From a checkpoint of a small sound classifier: trained on single English command words and digits, spoken by a formant synthesiser in many voices, 78125 training examples.
Rows from block 4 of a small sound classifier, named by matrix and row number. Rows with one number belong to one channel. Each number is 200 + 20 x the weight over its row's rms, rounded and kept within 0 to 999. All counts start at 0.
After each channel's rows are labels from the 100 clips, of 14848, where the channel reaches its highest value: "peak on" is the class under the peak; "loudest" is the band of the loudest frequency at the time of the peak. Only what is clearly more common there than usual is listed. The data: single English command words and digits, spoken by a formant synthesiser in many voices. In brackets: how many of the 100.
# convs0: first width-9 conv (model.blocks.4.convs.0.weight, 160x160x9, each kernel summed), inputs 0-159
# convs1: second width-9 conv (model.blocks.4.convs.1.weight, 160x160x9, transposed, each kernel summed), outputs 0-159

convs0.110,187,198,174,226,209,192,196,196,197,203,208,200,160,237,182,198,236,213,198,213,216,174,188,227,211,174,196,202,172,228,196,189,203,157,261,173,215,205,191,204,189,177,182,184,225,192,169,208,197,207,205,198,197,212,169,203,171,149,200,167,225,174,193,200,205,211,196,226,193,198,182,213,205,224,173,193,195,195,218,185,152,200,189,181,198,195,216,191,199,190,201,229,218,198,186,184,217,206,206,217,188,183,153,237,215,211,189,190,184,178,174,209,191,205,212,187,184,214,193,222,157,205,210,253,214,199,208,175,199,196,193,200,180,196,212,200,202,233,211,191,201,155,167,222,179,245,234,211,230,209,212,196,184,231,187,222,199,220,162,184
convs1.110,226,211,193,208,160,210,218,152,227,209,182,185,250,179,229,163,206,201,143,195,177,193,191,194,195,179,190,214,206,179,177,213,201,215,220,202,211,181,200,193,214,216,196,159,200,203,200,192,197,194,210,186,241,188,225,186,207,218,190,237,179,224,203,204,195,203,211,193,209,189,182,142,195,226,207,190,185,194,213,181,203,181,194,160,194,171,159,205,175,172,181,164,205,186,188,209,188,188,200,210,226,221,195,236,210,188,226,199,179,203,224,205,227,219,179,228,192,180,221,188,200,212,220,231,180,179,210,163,177,215,183,189,162,217,210,181,226,163,187,174,162,217,204,195,216,210,175,215,206,186,202,213,192,202,232,203,212,198,192,190
peak on: /aɪ/ (64); /ɹ/ (30)
loudest: 500 to 1000 Hz (49); 250 to 500 Hz (37)

convs0.8,216,200,181,205,219,212,220,194,192,158,201,193,231,191,187,204,205,202,190,195,155,180,186,237,197,210,222,215,222,174,179,229,205,191,219,212,185,180,228,202,204,192,206,185,206,216,214,197,199,183,184,201,205,172,174,218,200,175,173,179,222,166,192,182,214,236,193,188,196,222,179,197,197,198,192,223,208,195,173,249,166,161,194,193,187,219,189,193,229,207,239,209,198,199,212,183,231,222,207,226,192,243,202,179,194,197,198,223,148,208,231,202,166,175,202,200,188,205,216,219,223,208,215,198,175,230,211,196,213,184,215,190,215,215,189,253,219,215,240,160,206,193,255,188,172,182,190,197,218,234,215,187,212,195,210,226,181,207,179,211
convs1.8,180,178,198,205,207,230,193,179,207,220,197,207,193,206,225,175,219,156,183,151,226,214,181,175,197,237,220,216,175,195,205,199,231,203,177,215,185,204,169,204,205,192,186,210,237,215,193,188,193,197,217,199,210,224,200,225,238,217,215,213,191,184,214,212,209,213,245,215,186,193,213,190,219,216,217,164,171,185,212,174,204,200,168,205,182,239,203,225,200,144,173,202,188,190,166,173,201,200,234,221,184,169,186,192,186,174,197,187,253,179,195,221,169,198,160,204,186,194,203,213,174,189,181,196,177,195,177,205,203,222,205,241,196,187,188,183,176,232,195,200,179,222,176,206,215,175,222,199,182,181,210,209,192,172,216,177,179,192,221,189
peak on: /f/ (49)
loudest: 4000 to 8000 Hz (43)

convs0.82,211,202,185,246,198,190,178,170,214,216,214,174,158,175,195,199,200,194,216,192,208,192,235,194,203,195,183,191,187,243,265,212,169,196,232,197,185,206,197,193,196,215,164,209,199,218,164,175,167,182,200,179,197,198,199,192,187,164,210,197,167,187,174,196,230,208,197,231,185,199,220,213,180,214,200,163,208,210,167,209,210,208,180,218,190,223,198,173,188,174,199,191,178,195,199,162,188,224,191,219,215,184,187,219,194,214,161,220,225,191,206,191,213,177,206,186,195,205,184,182,178,236,221,177,133,167,196,216,199,189,196,224,194,207,170,227,203,230,255,179,187,213,187,193,199,185,205,211,197,201,224,191,212,197,196,177,192,195,187,218
convs1.82,192,187,225,175,218,180,213,198,206,193,245,205,214,239,203,182,209,175,161,194,159,195,181,199,183,224,203,198,186,149,156,215,222,159,188,197,184,220,208,180,183,191,214,200,215,199,204,213,231,203,176,224,170,206,195,183,213,219,174,205,217,211,200,190,202,209,194,175,218,196,180,162,195,205,218,187,208,182,163,163,202,150,213,170,233,172,197,204,199,226,184,200,191,202,179,200,171,184,216,199,175,238,210,165,188,244,217,184,185,213,202,232,192,229,214,198,191,181,191,213,218,182,174,192,159,184,176,189,204,201,211,177,198,178,233,164,209,200,195,191,189,214,167,167,205,183,187,209,199,179,183,200,208,169,197,202,177,189,215,188
peak on: /aɪ/ (63)
loudest: 500 to 1000 Hz (55)

convs0.26,203,242,208,220,173,218,211,220,163,189,218,180,184,179,193,146,189,178,209,198,172,201,207,221,214,187,181,215,216,187,202,194,202,217,181,204,192,186,219,211,196,156,257,193,194,144,199,209,238,199,200,194,194,197,191,199,189,193,219,184,230,195,192,181,221,209,203,166,183,203,217,220,198,181,183,196,192,197,211,174,172,224,178,223,195,194,177,203,180,198,221,240,203,211,196,214,163,190,188,189,208,198,216,218,200,233,215,223,164,162,191,203,248,179,183,192,212,199,209,206,186,182,205,202,201,193,204,153,190,186,217,190,160,188,186,180,241,185,209,182,179,177,206,198,223,168,170,205,213,193,205,186,193,187,252,222,167,202,213,203
convs1.26,261,184,229,187,211,216,216,235,193,184,201,215,218,195,176,211,198,214,207,204,223,209,175,189,191,197,195,198,212,210,168,230,185,205,222,204,198,188,191,161,204,196,201,180,170,202,218,227,222,174,165,217,199,199,232,250,173,196,171,205,179,215,150,207,181,182,189,204,186,188,194,178,218,212,208,221,188,179,185,190,156,158,171,208,220,209,208,199,186,228,204,193,179,208,188,214,190,200,200,178,184,185,183,182,191,142,175,201,206,188,236,180,185,191,207,167,211,206,204,189,195,225,225,195,177,185,195,229,198,164,208,192,245,189,214,219,153,234,181,187,214,181,176,212,194,202,185,198,208,206,203,209,238,173,200,179,214,206,211,190
peak on: /aɪ/ (45)
loudest: 250 to 500 Hz (35)

convs0.94,186,197,206,164,177,199,198,177,194,174,165,160,172,169,189,171,181,208,194,212,258,205,177,206,192,219,219,214,191,158,204,189,211,212,182,173,207,189,204,195,205,189,189,176,197,162,183,201,191,210,195,188,191,198,196,201,201,152,196,182,169,217,184,189,188,170,188,180,182,203,199,192,186,187,208,202,187,178,184,174,182,243,192,196,203,218,162,166,191,183,198,180,167,186,198,230,194,183,214,183,207,180,177,202,212,225,194,220,158,159,214,222,192,280,183,215,218,175,190,187,201,202,205,183,183,200,195,217,234,181,218,190,208,195,208,184,187,176,207,220,178,190,187,205,240,188,193,202,218,208,217,216,184,195,194,160,185,188,164,199
convs1.94,198,210,205,207,219,185,180,206,197,207,183,200,195,219,215,209,222,174,207,149,201,194,210,180,177,187,177,175,180,182,218,184,204,204,234,194,197,232,167,238,205,216,208,170,157,222,172,216,204,201,241,214,183,212,193,243,198,229,229,226,199,214,237,161,206,210,195,191,192,186,180,268,181,198,197,175,201,182,186,218,217,188,194,221,194,195,240,212,193,217,171,226,201,225,217,184,207,201,200,239,203,188,206,195,205,197,174,213,217,204,177,185,216,162,185,194,175,174,187,195,213,206,214,190,208,196,198,212,217,200,165,240,227,190,252,206,190,193,198,187,180,197,181,191,168,200,214,227,228,215,186,200,197,188,166,182,177,178,220,188
peak on: /p/ (57)
loudest: 250 to 500 Hz (38)

convs0.153,182,210,244,214,209,185,220,153,200,188,192,160,209,193,214,182,184,208,194,177,180,175,182,193,223,194,182,173,190,182,170,200,187,206,169,199,169,208,193,171,188,209,219,195,203,207,179,185,155,171,216,211,192,189,182,199,175,211,201,197,176,206,222,188,187,188,176,182,207,219,186,205,193,188,150,200,190,222,133,241,164,193,222,232,175,220,173,196,173,190,199,190,165,209,188,218,186,189,191,221,188,216,216,179,191,186,202,221,221,206,181,187,190,206,201,210,182,183,207,231,235,166,189,166,217,225,181,191,214,193,175,212,173,207,187,186,199,189,198,170,186,184,238,202,195,229,172,181,205,190,180,147,201,210,203,222,180,196,190,203
convs1.153,192,203,200,163,192,232,192,231,243,199,190,211,208,230,205,172,205,199,214,193,179,219,203,212,194,221,218,211,195,202,201,191,211,173,187,170,166,242,200,194,204,195,180,203,186,191,184,218,189,211,175,227,207,210,173,179,205,183,161,204,233,188,195,260,175,213,249,209,171,199,193,213,190,170,206,199,184,216,232,242,213,203,210,193,201,163,167,223,205,210,183,217,217,215,176,172,245,197,219,183,190,215,202,198,226,229,205,183,196,207,179,204,173,185,179,200,187,177,199,201,178,203,208,194,175,220,175,182,178,204,182,195,182,216,209,205,193,214,227,173,222,203,183,218,206,165,163,203,210,225,197,159,201,153,229,201,198,212,214,164
peak on: /f/ (39)
loudest: 4000 to 8000 Hz (29)

convs0.108,244,223,193,183,182,205,204,185,225,177,226,199,189,181,164,185,211,206,205,152,220,207,219,205,230,209,174,209,176,199,233,197,203,186,189,180,177,227,206,178,197,175,184,183,197,199,178,177,180,198,219,195,195,198,187,193,189,205,192,223,203,207,195,176,225,176,200,182,214,261,216,185,186,164,201,174,211,205,195,167,169,228,181,208,201,181,218,171,185,218,185,215,205,200,173,179,190,226,209,218,213,178,189,189,210,211,195,221,238,243,162,174,182,189,176,184,204,210,209,183,178,199,188,196,217,222,230,203,166,216,178,208,201,193,198,160,227,148,201,191,201,213,211,181,220,168,250,217,194,222,176,159,216,195,188,204,210,211,210,206
convs1.108,167,200,219,222,169,208,197,203,176,214,231,228,193,191,199,209,170,190,209,240,221,204,215,190,173,172,205,220,218,172,180,169,199,214,151,193,210,178,206,253,207,194,185,213,211,243,207,217,194,196,197,204,180,190,219,225,209,227,223,193,201,152,201,184,241,208,188,203,183,181,207,184,197,201,183,198,177,238,194,223,227,179,160,168,221,232,179,186,209,211,221,202,218,205,178,225,206,191,195,193,187,197,207,225,196,168,167,175,203,150,223,224,204,186,195,221,211,192,166,217,193,206,202,196,223,193,199,195,208,206,150,175,184,191,189,194,202,190,211,214,215,202,235,190,203,220,177,165,202,200,196,219,222,225,231,231,205,186,221,208
peak on: /f/ (79)
loudest: 500 to 1000 Hz (50)

convs0.55,207,200,201,238,176,212,183,160,212,169,213,202,208,228,185,209,156,170,195,192,218,212,187,184,215,207,180,207,161,204,201,171,196,216,216,163,184,216,194,223,174,176,205,173,190,224,212,205,195,247,190,211,204,191,190,183,198,150,174,157,180,195,171,226,212,175,181,205,171,211,203,189,211,225,221,226,204,193,162,178,179,195,213,183,197,195,217,198,188,188,196,200,143,179,193,186,172,195,175,157,195,178,179,231,214,211,161,197,200,218,214,177,210,228,178,198,186,196,208,201,194,155,191,198,191,215,203,187,183,179,194,198,175,184,199,170,185,208,187,225,185,164,237,207,190,189,158,184,205,199,223,192,186,203,199,186,195,228,194,196
convs1.55,214,205,208,160,243,189,237,240,189,203,189,181,170,197,188,165,222,208,188,217,193,199,187,174,200,189,215,195,203,201,198,214,169,166,241,193,186,171,198,191,171,198,186,228,184,188,189,217,207,169,228,213,197,195,194,199,195,215,202,213,185,169,198,202,163,158,178,200,221,188,201,227,228,199,181,184,235,216,201,204,195,207,186,231,200,196,164,192,208,214,196,211,200,168,191,213,191,190,196,244,196,216,199,162,190,250,220,222,193,183,205,197,162,166,192,189,169,230,194,188,201,191,225,179,146,204,178,206,193,174,222,213,224,221,206,198,237,194,199,153,215,216,168,212,194,190,181,199,203,180,199,202,210,175,223,194,169,184,210,187
peak on: /aɪ/ (62); /aʊ/ (33)
loudest: 500 to 1000 Hz (68)

convs0.48,165,192,199,189,206,193,195,198,197,125,219,204,199,225,158,177,182,222,228,193,228,240,203,182,194,207,217,183,228,187,184,200,223,188,189,236,180,186,221,183,197,190,175,175,222,190,199,171,191,196,208,188,198,214,179,200,235,201,171,203,220,205,187,201,191,196,190,194,161,194,176,200,175,184,202,202,190,198,168,174,181,198,187,199,162,177,179,173,214,235,209,247,149,175,197,195,185,217,192,181,186,192,187,188,221,181,177,200,198,214,191,208,195,231,194,210,204,174,201,228,205,177,166,204,215,193,225,196,205,167,215,205,191,187,225,177,197,234,215,167,204,184,194,220,200,185,173,198,210,222,231,237,194,156,191,205,183,217,229,215
convs1.48,234,173,184,200,214,177,204,195,209,193,180,200,167,201,224,196,206,187,197,220,233,173,225,187,163,205,191,212,197,187,177,179,193,198,185,180,204,190,154,208,181,202,223,164,181,201,191,215,214,177,242,213,185,193,292,236,195,210,234,172,184,180,198,171,218,180,170,199,186,220,210,199,169,189,194,189,198,219,178,201,214,213,182,215,228,231,203,174,192,194,176,181,183,190,190,216,227,187,187,225,205,201,200,183,200,211,189,226,239,183,193,161,217,182,203,209,178,218,157,189,219,183,180,184,196,220,207,242,213,194,201,210,221,199,197,201,195,182,177,215,167,166,180,184,205,205,210,198,196,165,187,200,203,196,194,177,206,185,169,188
peak on: /p/ (90)
loudest: 500 to 1000 Hz (45); 250 to 500 Hz (36)